config = dict(
    model='CTC audio transcriber',
    gain_aug_db=10,
    time_shift_ms=100,
    input='log_mel',
    norm_position='pre',
    mlp_ratio=4,
    bias='none',
    qk_norm=False,
    layers=8,
    positions='learned',
    eps=1e-06,
    batch_size=128,
)
Rows from block 2 of a small CTC audio transcriber, named by matrix and row number. Rows with one number belong to one neuron. Each number is 128 + 24 x the weight over its row's rms, rounded and kept within 0 to 255. All counts start at 0. Numbers have three digits each.
After each neuron's rows are labels from the 100 clips, of 14976, where the neuron reaches its highest value: "responds to" is what is common among them; "peak on" is the class under the peak. Only what is clearly more common there than usual is listed. The data: melodies that start on their tonic, played by one synthesised instrument. In brackets: how many of the 100.
# fc1: MLP up (model.blocks.2.mlp.fc1.weight, 768x192), inputs 96-191
# fc2: MLP down (model.blocks.2.mlp.fc2.weight, 192x768, transposed), outputs 96-191

fc1.767:098134092160146146136097128085133139113115132128144143142163161153105146150129129114139084150098128149120135132129157118123059104141124091088131114097142098076113124102144149137136154152116140136081159135124128069102106100142128103139107129152134114132114138163135144121127105117112127125
fc2.767:124132141120140102123084135108097151109111132146149094158109105091089170151112130129114118123139151144107140135105122051118141113098141146085115101087169140134151110098130125113151122138080110121149095118146165153166120145081129180181087137088125128131139108098122119145099115122136141140
responds to: the note F# (65); tonic: F# (30)
peak on: F#3 (28)

fc1.80:141118096166150133104116128107097144108169164142118123151131131140158126112163135133149128128113122137139111129133154122087105108082152137127068168148141127113111131122124133144064126104202129173134134165095156086137124109149099106137126118150117117160109149161149135097116083084154126119
fc2.80:100114103142188128141099118092115092125124103115176127124145097116137158145145120138116102148128102148060105184121171097138134163085121096126150124160159102145141123113115163148147138167139131102123134102165157157103083143095097148152118149123169137132165141078088138166131146130130158148
responds to: bass guitar-like (47)
peak on: no note (74)

fc1.362:163161090126120097146165115116116104100173164125107126106145108166144105176129111085105112108116095142139132118099163126097106098112164134086112119139163150159142124102154123146116123103180138129117134124108112113164120092141169113142162150129151126147093177149122140101086115121126133137
fc2.362:121114125121132104144096112115092126122133139128137126154119111109134131119160128143083128137131178177088143137134157076138162140095174128109128149140108116147086127090089157153104173138154131149118132156107137149101113157105121145158113128138182153159170149124121108151118109114114158122
responds to: the note E (74); horn-like (38)
peak on: no note (83)

fc1.513:149119133111098099134123107122114124120147151135131113104128109147139089134109112123109106155076163124093155129101144102101121141152170138123110100143108113164078175147128127182106129123125137132100118175150112114129134099130103130131160167122183177155140110113146135158112150151126105079
fc2.513:118146151099091144102115156118133095113121118122120142129113154122152162154176158094098115128139117142144111160113148111114133117131112139161164129104120154140138157134148104153122135102129105140123111165078119117079118183076122123125081124110167129124119116105178132109164089153104128155
responds to: the note E (97); tonic: E (44); saxophone-like (29); trumpet-like (25)
peak on: E4 (77)

fc1.338:152129122072096108134171094118133143087137152135133138127131126156148120156143139084068114173125120140130132114074124110074119127140152130130106100114107084138117170134116113147093110127139137108112105176127149098135093137091183098135149190126169183154133124116123185112125114097105110125
fc2.338:099116096206150138103095108160085147135126115114127072136072104136139126111136127118138123126101153159151180129133114136124146111139133127137090189108153149151127095091145126116103135128162111152121130126107124140153119148097139115173156109073133086098106149164117126146124130109178105138
responds to: the note E (100); the note A (70); the note B (67); horn-like (30)
peak on: E3 (65)

fc1.165:119113116086098178131126123123143085161152120124150095154141103145117115115138159088177137118106100185133108102107100145127099133117127116143102125118135134140138141092106094131120153135141144118100086134071063101138159107136143130144129128108123099120148095128130110157154145110153118091
fc2.165:113151109163144092143145143097100157091122119138185139087121125134126140135166117135111165141147134097112138129121126132179166104101126132138146130109143110091116084150117122142116135138122115137147149138111129144131131139120130126145116139103174125141134176155147157162135151120122161171
responds to: bass guitar-like (62)
peak on: F2 (36); E2 (26)

fc1.162:160113142187147104100166123120126187104167130112117151140162137100131116107133151185136127134132098115131148085107159140122131117145157127109093103111110137113125113163124141136130065088142163159155151145135193139052159094129105149133142158153157155097101146107107144122139090119132094113
fc2.162:124111112147148135096124097093102138141109100117158152115138126132134094133150109163149161146147098123135140159136162143118144115157135099147134127129141151141155138128143153128109145169133117158144160153151160159150113156150128088127129148148131111122107118113133127152128156107129142146
responds to: square lead (29)
peak on: F3 (28)

fc1.392:139129113048126106149127111132131129135123135205085135170135146155157147160148140119109132126132099164121134126120128119099122168150111129087097077140182143167129124125113122139125193102129174101128165106096130130082135133110080153106127110106157156069157096129145110123100101148132125130
fc2.392:109141149136095063170138080121127116136097138131144111142093120128134131115147140141109138153147185115114168171116111154173143148075142171145106164134136100118141076137149123087130154122112133122127132127114119180143127131121115137173108087113106104152145135164145149154123133172100129152
responds to: square lead (90)
peak on: C4 (46); B3 (44)

fc1.423:122158120098131108134069087073133142132123163128133105160115148139135144137134152125101115151139132184122204094102123117126130125119149126152099168079111191165146111132171112112128114159149130170069165130150139126138130131079100106107166124163105136110153100140102130106139126134151092115
fc2.423:113142145116136099137115104166156116115146114125118106151156090099164147162100149142158156133157085125093116123108101109095197118130125120123133106124144131135138148095147098119126122112108122118152115080143139169126121155115164190084134140140142147105104100100121122136139149155150130106
responds to: square lead (34); tonic: A (25)
peak on: A4 (25)

fc1.1:129124121144085086161127067123120097159108174134123102133144125128170139110155172123069136168109141170100127134091107138153097142123121153133119100103138076145139100129141120115143135109153113070098074164129149134115133131149157114149105120118084123199094130121138134155110115173119129125
fc2.1:081155132121137156104082162132124163120143125142147115134111098150110155144126106087141117125110134109155136135106147142124121103127121096104113135106115132127137149134095140170123111104131110174135140141113129097153113136070097142157097103052165103106137135114118146118119112112161121108
responds to: the note B (100); bass guitar-like (58)
peak on: B2 (92)

fc1.616:176131135137132134115151115149145136113137115116119122130151134171131121160098089079081106151134119147119154128148121117133114110124125147123159102133127141131130153129135121103123133131119134134089087124182125110159115100141211115185116183142140101169130128150129128088067139085122188119
fc2.616:100119116160123132108113109115080163141150106086133121084123133094155105141149112114122149129141144125140193141146103128157132120168113109136117135127120133118171082094176138117118168164133153143140139138112154154140131131047113109147122140128164091102075144152109141165082119144159099153
responds to: the note E (73); square lead (27)
peak on: E5 (36)

fc1.729:123108121134169158100136116131105172138167171183100100133150145092137170120149101158117137117144143123136124119108169144080141132144212183112138094133099111129144127153095131135118109129178098119144136137159142121082132122134116119143146125137092099148109160138115070107134084118126092089
fc2.729:145103128102176105113119130099130164143127111082187134106162109098101121143119119101123160107168118083100120113146145092145147137126129139117147118110121115094114111114138145096126151182125166147150168145154129137192131146131121112119108124148113121092137153128093138161106144131110143114
responds to: the note F# (99); the note B (65); square lead (59)
peak on: F#3 (71)

fc1.263:135103152146064112155132146125136122110131137110114104163123133088133084119161149081166152187111097113109089133110125113144122130129104148156114145112142122125103156127170120144134133098104111106083056153153073083148156147110172110101130112127122143135141123103167132121123150107138149112
fc2.263:098141132127133115162093126119120169121118159089137119139148134153130140146142083134134139129173129117140098104111152106139150172097119183123134137146182087085095079122098197095134155116101108092105154119131148152176122144113090113133136099155107067130129188134105139110148099174125120130
responds to: bass guitar-like (56)
peak on: G2 (28)

fc1.401:125088142110122073139150162128142096143170123117135163166104124123102135110139137139095109137124109104120112136111123145145117096118137123123139125145168177096132106141141105114147103123139146087126131131140105087120137114147100109109162117115117098132118096155119134092119132099150129121
fc2.401:169100096130124116171152128133168159159146126129102122158152127156138116112117138094163159151122089149105096098131100144124120165150133118133129089108138160136138119131115128132106135115134150093140133119137146141169156107140141118075206147165105135143094145142119152123126154147139108102
responds to: sine tone (41); oboe-like (36)
peak on: G5 (29)

fc1.754:148138100103191129138135127133129091111117133127132123116122143120135201130126110104026129102112104113102106121125117119135121165125152191093144132134107163144115141170121119113141113131121137137160180129152133127125137138118127145134125107141127140088106097154120150135120152105128161113
fc2.754:134118114081121145127063148104134144112135091134144128145111098111113144123077123082187157118095133136149100108136122144171122112104129117161105142132147136112186131093108133133088107153130200091141171163126085085165139144137110102110141116127140080099116116114136109135164136133137112136
responds to: the note F# (98); the note E (67); tonic: F# (33); clarinet-like (27)
peak on: F#4 (89)

fc1.287:093130102156151139138144125098163186132083141084128095146069118143126112142101166109131090113130096113136189130100136162103088148170143148145114133094151152193132120131122098105130156124119127138106126119081130110127114152120118098154107119083108151097134145121166152115082139132145110084
fc2.287:129132140168130153152131145144160118110112124114129127124090102114127119113094084127140123147122148128139152155160114125161158153106143096154118160190089133163110148088051131148078111164148130117117127121061107139114074143121130129101121102137141143133162125130122102095137133116126142122
responds to: sine tone (35)
peak on: no note (100)

fc1.73:148180128129138100130149142126142151139118099134085129143109106129099155065186122088104107110161098121073108124093091149122150124131121133099141116151109136144104132135115113160122114125109120173118122105127134127081111148122166164148100167121140133098109125183098151102207161116101153143
fc2.73:158147138114074121127124163128172144130136116104143136139139130125134109144159148099157135158133138123105152084105098119117121090153127078187159120106069126106108146118158116147109155125143117076126099155107108099147107140125147126131131165108130133114117155151160142127115150130132140154
responds to: the note E (98); the note B (71); tonic: E (30)
peak on: E6 (76)

fc1.395:152143154089089100092113116125132122206136132153088128130110098122127151145103158109110136117128133138098138092126119145111118134144139135124112114121107122123164117119139126142135145076134150145118113139092137103125143110097127180132114127079139162127132149120116123112015086142101148126
fc2.395:126142158128135128187120158117094122151108156157172114127110155115130130123178088144134135127125079130160165106099132139125145124131122118147127104099116110066069098151168096148131163124135097122105137108112166125151129185146120113138135099126082123109109151139113144120145165119108118149
responds to: sine tone (42); flute-like (36)
peak on: A#6 (34)

fc1.89:165128134123186062142148141141140121123145144119133138164153129126132149122115113110043120119135119128064134104110150139103104151112185182127138088105123082166081140155143072089160139122132164127139153127134151124104110137074134152115102116133144149173119128147135159119108114176100133093
fc2.89:091107134105139097137109143099122136111124117117184145123132141126142124123106118112199121142119158128120110130093133151177112160073171142162143163145162106115116085117125149103145130113151119090151170141098118122133164134135085136114130100120155098120138099105109160161120116217109118148
responds to: the note F# (95); the note B (75); saxophone-like (27)
peak on: F#4 (36); B4 (35)

fc1.185:122166113118105139184131144100114113130136133142132109194135149137157128115144164112079084140127125176129146116131138131125110138113129112107113148121128118176141144126133124185127141156125152124082128124083169114068097110124130145141157168087159123100136079141106124135103115096131100120
fc2.185:125079124139129088104116111091126116120118174127126124147153112142131146122180143154130108164145181134116125161103146140107114128068128137128155112130155127129147084149122153118162151091124121107118129140147142145100142111124109130142135070134126134155171126131145139136174110144135140142
responds to: the note B (66); tonic: B (35); square lead (32); tonic: C (30)
peak on: B2 (37); C3 (33)

fc1.505:156109106115146158123106078107120162166165126137046117128130129095136137127139134130122120129170111122110103122129164119075128137180128141132123117154093138142138130122079143131120088124166123120158154121176187131104110154099036138136102123140118102119108168146111089122170075118160070112
fc2.505:082137113145167084144129099084096190113084082134194145108088125108110146112100086141130177127143134105101141170131158140176150116077138138134119152119155098115128105137136101098134141162124158169138161130097119150161132136106151112138097111107136088131152118127116188163074149099144149146
responds to: the note F# (80); marimba-like (35); square lead (30)
peak on: F#3 (46); D3 (27)

fc1.280:135136127094099112191123104125100149091116168171139129097124112126155144170120162092066145146156136136128117124106152129165116151132129158134130115135119107112213146139115151112104152110111123073134116146098161121135122153100155085121111102139102132162157138100145122158075134114103132125
fc2.280:148149154119097146114124129139135114103093129118108124142124128162135106147165194081129100142167112144153099152118137136066115116179128168129159117120129152107107154138113138145071134090118093137114112127132128130120102147149127097106138123152147137133106144133143099105201123146123104130
responds to: the note E (92); bell-like (89); tonic: E (33)
peak on: E4 (76)

fc1.671:134101120140120117119158124119148125131111140146143151110110146120127202134121133128064092127090116091136142150117157122119135140111160159115111140115170160146153166160174100160121109092104147168139133163119067116108133161152155140121138115130144129118143084156194155153124081110142122089
fc2.671:132145105122120120150121117103128168144132131093127099168140080111107094131107109142179161118140135156142154108132101124132100112156140086135107102133133123095107107088109168100113166168130154077144122118155210135172125099131123099130124167152112104138107145116104160060139158110124143140
responds to: sine tone (49)
peak on: D#4 (29)